A small image VAE, trained from scratch.
Model: 9.59M parameters, 32-pixel images, encoder activation gelu, encoder num experts 16, encoder patch size [4, 4], encoder layers 16, encoder width 192, decoder norm layernorm.
Training: 6500 steps, batches of 128.
Data: trained on pixel-art sprites of 400 made-up characters on tiled backdrops, 98750 training examples, 8.4 epochs.
Rows from block 2 of the encoder of a small image VAE, named by matrix and row number. Rows with one number belong to one neuron. Each number is 128 + 24 x the weight over its row's rms, rounded and kept within 0 to 255. All counts start at 0. Numbers have three digits each.
After each neuron's rows are labels from the 100 images, of 14976, where the neuron reaches its highest value: "responds to" is what is common among them; "peak on" is the class under the peak. Only what is clearly more common there than usual is listed. The data: pixel-art sprites of 400 made-up characters on tiled backdrops.
# fc1: MLP up (encoder.blocks.2.mlp.fc1.weight, 768x192), inputs 64-95
# fc2: MLP down (encoder.blocks.2.mlp.fc2.weight, 192x768, transposed), outputs 64-95

fc1.429:091141144125133150135160162146129145168136138136104177124137112154139122154143101122143151142119
fc2.429:101126144103125085134132110134129100134137156113126123112150126120129115165135137133137150114129
responds to: lower right
peak on: sprite

fc1.553:111108122147078146173118156116152176164127119154154077110147060141124110156090127134141107156150
fc2.553:122125160128152133075117109109138130083173153138107161124117092084110158137103141147137097068151
responds to: pink
peak on: sprite

fc1.542:102128082128109154160143165104158143155100106205168126148140109087138089166165147122088141122085
fc2.542:126145108106150095118127128157094131095153120093092136066113117147079171134095147138081125187134
responds to: blue
peak on: sprite

fc1.476:136151189131123109108122129105162144099116140071149114160155098167136172133141146120145146143135
fc2.476:081147113078139100112097114149117108133100108133099101103135121064079121112103096122135148092126
responds to: yellow
peak on: sprite

fc1.418:116144111117136165134151164149155137119212124155135105135140113167119120158114157121147167118136
fc2.418:122113156092128114110130135088092139107046101115130140116104105110073129128122116126149111119140
responds to: lower right; pink
peak on: sprite

fc1.217:124105117097095117145143135127128136132106119136118129119145126130099107135142139119097100166142
fc2.217:107147185125165131111096105108129096124149121154131148100124121121102130145146120103111171126111
responds to: teal
peak on: sprite

fc1.77:102100080130152119099134132154111095115143107125094098145150148127095148127123147110129121104150
fc2.77:108131161145148150158139133107120120154100111177147132098093120154137114119143166134140108199128
responds to: white; black
peak on: sprite

fc1.232:122130111141121161153118144149126128140178162147129138131123162100119132188112146118158132130094
fc2.232:110150105112088132093137123132128140121096090115136149122146113105136130092133084175166112121105
responds to: red
peak on: sprite

fc1.265:118122119119157163149154127152122114113140148126125164179147141102110119125122150117148135093158
fc2.265:122104122063094111091078119188103132142070122122138136079125157137136132118120126134131124132134
responds to: lower right; red
peak on: sprite

fc1.509:125156130134155108111143119143114174151109107148155157133085107096142126087103147165116183137097
fc2.509:140124059131167130119145141113171108113136096137098146114137092146118145084119135106129108124173
responds to: red
peak on: sprite

fc1.18:095110121109137095119150168074146101103145127143152115138121146097070077122125101124118104137130
fc2.18:182144124175116156150146093161124155146150088129120144100132103139144157144132188106129152156135
responds to: red
peak on: sprite

fc1.678:156141160122114110123125162101146180127152128106129101127143088189149144132148127145151114156155
fc2.678:098103139129164138127158093107130079097061123137149111074090140095071129124090130093141109105152
responds to: orange; yellow
peak on: sprite

fc1.233:113112082142086107148101152105125161135150150151133126126110099122095114180116140123145102147144
fc2.233:137138156112131170107148118119153134099149123154142123073137101103124159111126101154148106077141
responds to: red
peak on: sprite

fc1.702:114136137131144153142154142155144125138165105152143112108166129120153128086139133131124111131136
fc2.702:095103093110118102127129119106109127150101137059128126171089143106086141113111141104148136144129
responds to: red
peak on: sprite

fc1.693:137128151125117106109117168088116185130125137119148094113079104156151143140153120144153130145162
fc2.693:118115108105180141119137094100150113083127136139114162155148098101064150128100116133141087140156
responds to: white; yellow
peak on: sprite

fc1.622:095160113152135148132137164128174107139174110123104141151172086173136143118138128168179122104127
fc2.622:124112152102135143131158115098094136110114125170143107107077110078081110098125134107155107145147
responds to: pink
peak on: sprite

fc1.221:133137151111145100128098116121160146097068146119150123160138098118129151128131184122127154135143
fc2.221:069119125107147108125152156131126101141120093127112131091147160141116090160141121111121134139132
responds to: green
peak on: sprite

fc1.315:125124100172082106151122127140102162128124122170153111095084144147128090144116114173110111143130
fc2.315:114100151137171127127134114094146112125176158116133158138149096091175156141123158125129128082129
responds to: yellow; large
peak on: sprite

fc1.630:103129114146121153166170133148146120169137110127124123147127124135111117174117140090096107130122
fc2.630:076169114078101119077109127105133144136155143149111115109148086118104151100130103147114190102123
responds to: teal
peak on: sprite

fc1.763:085178131128125136166141115140128140103081150131179155124129117113129146142131165142144132155129
fc2.763:166127095114119124080135122110127125148157109120126138176172111123139111123134126119137130092145
responds to: teal; green
peak on: sprite

fc1.750:143151147147130130137132125084154135136149128146144122109088133118115096143129120116148123151113
fc2.750:093147100160127138149152113133130151128169119149168132097117111114076159096126144135118115157127
responds to: blue
peak on: sprite

fc1.109:119135096097132133153149109158130125108076128158146180162148133114116134140126170145129139096104
fc2.109:097127126068111086069115171107093120129135107093096121163126120082131131127144133106166170121110
responds to: green
peak on: sprite

fc1.7:133141084143098078120166146157096114152089131154149152118083116110150091093082139145136154145094
fc2.7:101104088132126144116118132135162117086149134110056140119139117159125073082126104138132156078150
responds to: black; white
peak on: sprite

fc1.0:135129131124123162215157163131131125148121141114097093156153128131124115138174116142146164127112
fc2.0:121100151141111094125086108122115100094102106116140126091108086212161110137135146090123097155156
responds to: black; white
peak on: sprite

fc1.420:149144080138097120118170148149107123139082132152169137113102114104124107108095148147142166131075
fc2.420:102119075139130147132108125146151132108131143122048158122103121120091076089111103120148144092139
responds to: black
peak on: sprite

fc1.340:118103101121142156112178109119100115121105159118116136134138133123092092135123109127173138098136
fc2.340:144127096131091128153103102140144114137141092145152114159126120122165166092157155128160124138136
responds to: blue; yellow
peak on: sprite

fc1.36:120118159089074097102151090159106117145063175125157126097124128082123132143148104140140134129137
fc2.36:106154093106173145114142173122118148111137105139107127175131114132135121087126153104138156115148
responds to: teal; green
peak on: sprite

fc1.170:160119136157161164155143093151138164120142116137150126137116157102136116099135169178123123108121
fc2.170:091112074098066077087096134097097124117058140094113124155133114112117120147119082083122110133141
responds to: yellow
peak on: sprite

fc1.64:128110140117151211179123153133150114106172125137146105151185128116126122168102142128170155094126
fc2.64:136126103075075095070134105143128145128068121105107147084120112110096171122123135147130114152141
responds to: lower right; pink; red
peak on: sprite

fc1.730:109161111115183141145178172129179131160118133158137168191178095117118122134118157099103137110110
fc2.730:104155129122135094159088114117074118128121090123120117061134130143112134140111116151087116143147
responds to: white
peak on: sprite

fc1.295:124129194132103116145131107090127153131089147149189154106080132100081111179112106146085132135147
fc2.295:172130084169158107125131167128130143096186084130094140120160095147162119138138188138081128121133
responds to: white
peak on: sprite

fc1.47:131118130118134126175104133137124134110084121119143142114142155098142134106152168180187151119149
fc2.47:116124090120110093090144141116112126120171122143152113159107121120106132108111113134162088161153
responds to: pink
peak on: sprite

fc1.301:149173117125121111131158136136130182134087136128154151127131115076144105086086150154121164135102
fc2.301:097134046143147127111120120137172125091120108132094115107111101154099119089112125121116142118158
responds to: white
peak on: sprite

fc1.566:099141129123119136156126108166174124163125110142118129148132152111120142170164122132119108099100
fc2.566:111106139138132140113153141102084148132117125146143106058100125100123136131115179146122155162095
responds to: white; black
peak on: sprite

fc1.519:118161151151132158157177136116155142109124143094112147117137136111132174102193152136136071143112
fc2.519:085109119104152112138054120146084102112070150142163132119130157122144054132118059093089130102117
responds to: yellow; green
peak on: sprite

fc1.348:126120139120123156150124132171151118120115158116160165138179160114106136226144164128123165079104
fc2.348:113131134131079136128116110118105111147067110125087118080125118084125146108118129145142121123086
responds to: brown
peak on: sprite

fc1.281:080126097140119115133154155101143125138128129188157137118098112071098135159129170123096134125066
fc2.281:158147087131175134148135106165120145125159126112131125163157136142133132122103102116100147150107
responds to: blue
peak on: sprite

fc1.212:163167167125122101109104128127129146104092156103138145121124138119132130118184108146130108170123
fc2.212:100134121150131097149132138107107135123099133142087122096136134140144108105154115153076135096129
responds to: teal; green
peak on: sprite

fc1.229:074120097133131120164114131104146117133138112163198128140134093131129115154090155110118135147141
fc2.229:145137103085128130059186146155126159138152136105093136111136141116082143109132123139110129118156
responds to: blue
peak on: sprite

fc1.696:139106148149159154165141130151132134123128133090156140143171145117142169140144165117138124113120
fc2.696:086117086077064086090112114139106115128087134106119089122120164118107140092103096114157135097106
responds to: pink
peak on: sprite

fc1.447:127178133120127134136113116149164133155097138140144155154124142085117147202155136157141154104082
fc2.447:085141110144115102162136173128092162147134136131100104081156110127136133110083133169111095123129
responds to: red
peak on: sprite

fc1.445:107133099114132174177154122133156086117150127168140109117166164120114120157101156092128147140111
fc2.445:112144106164095120122114138129098181138124096091136123126116116069124171093142124157150109149106
responds to: lower right; green
peak on: sprite

fc1.75:113136152150123141126100139113190139138202120093119105127108120175116138135138121144133114140135
fc2.75:122127134077141141111136108103110110090076147154146109069126091088095105132120109114126099140131
responds to: pink
peak on: sprite

fc1.748:136142155136116127088106159102156143131133155104145095132131099186140170139143124151151123127122
fc2.748:089095144097160138117148104102126127093104138150117133074125124078056129148105102124157126139115
responds to: pink; grey
peak on: sprite

fc1.215:140154114137140084099148145120115125177097144166149173144088100088143121137087155137075148133105
fc2.215:109128079115136144125117112132151149091141130149084129089116128109093095107109086125116161078153
responds to: black
peak on: sprite

fc1.459:106151142134146178162172161123120124105139154115118191145174142113113166133132184150170182109082
fc2.459:139117109095086087107059104156136103146108115132120092156152122113167120100123101120125088074092
responds to: orange
peak on: sprite

fc1.765:108128140133147188121134132147157138150200134093129125148131134150106154137113146125150153110146
fc2.765:096129106065097113081140125129148129122057134135121122095116111102098120147115091127150091132146
responds to: lower right; red; pink
peak on: sprite

fc1.267:113128081098137139169162130140125101134120127140143162144161128117122137166101175096119144126133
fc2.267:094125135091104099088119139153111130113130121089121093122109151104092120102099090121158143069120
responds to: lower right; red
peak on: sprite

fc1.3:084176131110133129148148116113162116149156120122135100140116154117106132128154108108101111160153
fc2.3:165105128157148159109156129114131145111121078151129180062117099135143104118144166108105143140139
responds to: blue
peak on: sprite

fc1.703:103130099102108148183146105146140108136125113147135140130155158118090156189127183112112152099090
fc2.703:085144127135109127139104155147121145137086122127108067101139089098144118123109077150122128108097
responds to: large; green; red
peak on: sprite

fc1.5:128130176155172148112146149150141162126162138117121133143099122144155137137135146122132154132136
fc2.5:073107107067078103130131126142093086144088143096133122122123160133083116138117076119118110097137
responds to: red
peak on: sprite

fc1.767:132132134176131156140110172108137151115174131125130111098130139144142123145109118135160136157121
fc2.767:133142120090064110064140112110131140114140128123151127128129111099088149101119095135126078078132
responds to: red
peak on: sprite

fc1.425:146158175139073131116110162120156136129146129097112096103118131128121131172178123112146126136152
fc2.425:063121121086177132167152101121150106126131166161112155125154119120112131106076082143166082105125
responds to: white; pink
peak on: sprite

fc1.529:152154165129105152102121159105153144075148144118145139076162132115133123126170136141145097140104
fc2.529:097087149118153125154125109136134094153085148142111197167110127113101108136146063102090104121081
responds to: orange; large
peak on: sprite

fc1.303:161129142150094144161116107107087117123030122150137189115123142117129141143145140173149107147157
fc2.303:124154135099154089116097141139144142120186180099145117166129116111145153119127137139119151138119
responds to: yellow; green
peak on: sprite

fc1.743:116077105104145166181137103153094086108127136146137144118187160107113146167104153133135146120138
fc2.743:131146107140087139106135147117162151127086090132156084168110123082141123081153138115154107096117
responds to: blue; yellow
peak on: sprite

fc1.726:157143127120134114124074156145143140130087146120147165138147132122140128172155166152149171115117
fc2.726:066125133092068103116172131103100111136136106112086121087115112108112147116086111132183094089115
responds to: yellow
peak on: sprite

fc1.202:147139141123113169142147152108119143084123132084116128103180130147116126072167101155174105162141
fc2.202:086148141097175082081108096118170102125128141146126145185119101109119099121160120088136161078119
responds to: green
peak on: sprite

fc1.172:140103124135137163173127135094143104119101118167149147117124116091124103125136126126112126150137
fc2.172:115162127114135125076159113141131173120187139137147146106118117148100151121143134130097127138136
responds to: blue
peak on: sprite

fc1.285:132142087122113100143179124152121101161083147126093139166110128121121104140093125145105151144079
fc2.285:102136074131108140109106116142116116094140124137095106076111099148124077074122129120130133075125
responds to: black
peak on: sprite

fc1.591:138110146132135120120098130097138172106134132101174106149103136141139137105143156164172143111143
fc2.591:117121076057134104076132108094131123130077128142115145111149082083089156128112102126144100146163
responds to: yellow
peak on: sprite

fc1.710:086145101144117154170147113129146093142143087150130099146144158103125138136122116120101097124120
fc2.710:110113117108153135121125135112126161165105141102138171097109103133114137098129152141111152157107
responds to: teal; green
peak on: sprite

fc1.60:130130114139104121142122115147091086129099119113135132139143138122123154193147142136130106118155
fc2.60:082127135068161109110133153095163130123178143154091147135165106125114112104127121123146183101142
responds to: pink
peak on: sprite

fc1.478:148135116143140151118116142099128154121138131129148077117107114127137129088178126169165085143138
fc2.478:135099080122129101125128116097114130118033172119090146136099153087130099134128115096142138121125
responds to: black
peak on: sprite

fc1.45:079134112128136130132127124149141100173123133167127152144109131135091134189114146099126134130099
fc2.45:154128128101106136119117124115120174114131087110132132090135102062162114123133087146160140091116
responds to: red
peak on: sprite

fc1.760:072121100137129169160127118163111123131153105168138132122155126118131149150095163139123170078107
fc2.760:105124105128137111107171164126139134128109113118126139195120143126101119127164111127128094195138
responds to: white
peak on: sprite

fc1.240:125146181165140164126146136101137124099133128108117112088167145155115165107198132134165128126123
fc2.240:091100111094115078119082103112160104125113141116139134174138122115133103138125037124124115092111
responds to: large; yellow; orange
peak on: sprite

fc1.670:133155147139121164111118120135141152119084140113172149170168144139127134073186147177156140128172
fc2.670:150091092067129061086131117154112125118080126131129134128084123053141129110126130109144109157154
responds to: green
peak on: sprite

fc1.255:109129137116092131162145110136113115137133123142120124104122136116153181202145149113136144105114
fc2.255:088152090123159155176126125140123152119118147134138090149141153134102123104110098156137133146123
responds to: yellow
peak on: sprite

fc1.735:108153194146096134139142147112192113107144125096115096087151122172133139133176127092135110166126
fc2.735:091142124101178138149132092125101130143168145142123143152140121082074117096113063153126151105120
responds to: large; green; pink
peak on: sprite

fc1.124:094147141122116150154160132113150117135148107129135088148122121085110134136110121114102127131138
fc2.124:128131070111158141122140140165130132137118111112118155082130170190116121076133128119080119142144
responds to: red; blue
peak on: sprite

fc1.483:116134121123124122141156116124157121133151101136101094122151129169119126120150136102109131145161
fc2.483:097145130111139155137142126088150124104083125112159112105073103087094132125128134088127133097137
responds to: teal
peak on: sprite

fc1.251:129122109159146151112130172131114103110188167123151159137125172079095104155124142136161115114124
fc2.251:154109115100057128106085097148137143163071120156106152098145102108165144094118142119140104100099
responds to: red
peak on: sprite

fc1.261:134132147136154144109130153139146156114211129098118109147133122200139130142146135116136148139160
fc2.261:099116155074092128095135098096123121132052142131147130094114100087066120118111082122142123092139
responds to: lower right
peak on: sprite

fc1.651:107133142134127144103171152190104144134142112146130149101109102128126105112127142182152173121136
fc2.651:123071117112126132117141151073117125140128089104129139190098134132113108112102131098144102124154
responds to: large; pink
peak on: sprite

fc1.550:100136107097123121130161095146146120126109110113112151129180124147113167108143135096109151134159
fc2.550:087134128122130144119145134128105142120101121146128044140079119099132109083118142096130141096141
responds to: teal; green
peak on: sprite

fc1.468:139149168110091129184097112117081104164090152134116110094147107103156094137129111108162154115178
fc2.468:114144086126169139115156163137134151099154119139135137197087126161165120099148158122140103185169
responds to: large; teal
peak on: sprite

fc1.547:141127084148107103090171141152114120145095144145142146136118114106129106098097142150140151139090
fc2.547:099131042117107147113108119134145119115133132127081135113097131149105066067112102104154157079142
responds to: black
peak on: sprite

fc1.157:106116111106139120132149108130117107162110107120103163136131151081114140111154154123120122106152
fc2.157:095157146115168143092093154152121126126072135179152126091131132131159084102155129101130133167121
responds to: yellow
peak on: sprite

fc1.85:155119102154100121115138135144115095144101136143145102114120140110143120084158136143150132134071
fc2.85:117108062131120156145105119123168117128126166114077155158113137136121068093101102097144154106123
responds to: black
peak on: sprite

fc1.218:098127134101078132138138145173088145154090146153142147098178125102135141146150108147174107125156
fc2.218:125122153107170121134133120098150144110131121105126083132110125107128124120114174103169157100137
responds to: orange; teal
peak on: sprite

fc1.588:137129091111122130135160132141106092098082148123132184129126124156116130165051156147147092152060
fc2.588:142155143146164100132071127096151144180140138132115121172153109084099154134136138127117180093116
responds to: green
peak on: sprite

fc1.164:134139157099142083106160140159122122094110172086127187175146113146102117121154152146123139109148
fc2.164:119107184102113118125085127135124111145089094158098129100138120122143132121143162082158182133124
responds to: yellow; orange
peak on: sprite

fc1.65:112146179103150136111153108186129133131134122094136137133126131111121126119147125117113111112145
fc2.65:084104104080121125106139144093126104150107122164130145147140113123105115083158135147115174172151
responds to: teal
peak on: sprite

fc1.565:092144113133100104152124148120124161121105150110151161100162116138109134126105141124163151120145
fc2.565:170139115096135133116137086124132121113124133124127120188126130083149134113146094126175124102144
responds to: yellow
peak on: sprite

fc1.682:093144147117127154129115142113162118124182105122148092135159108176121121148124158102153155105136
fc2.682:112119138103134150107191088121103166114108158142119133106104117065046161115110113140175073161132
responds to: pink; white
peak on: sprite

fc1.58:063163119147101157158143144127128114172129075123173103128115141137137118130108115086147126108181
fc2.58:193090118113188121089149109120129136116109146139091161114143119115098121109137181127161136136146
responds to: pink
peak on: sprite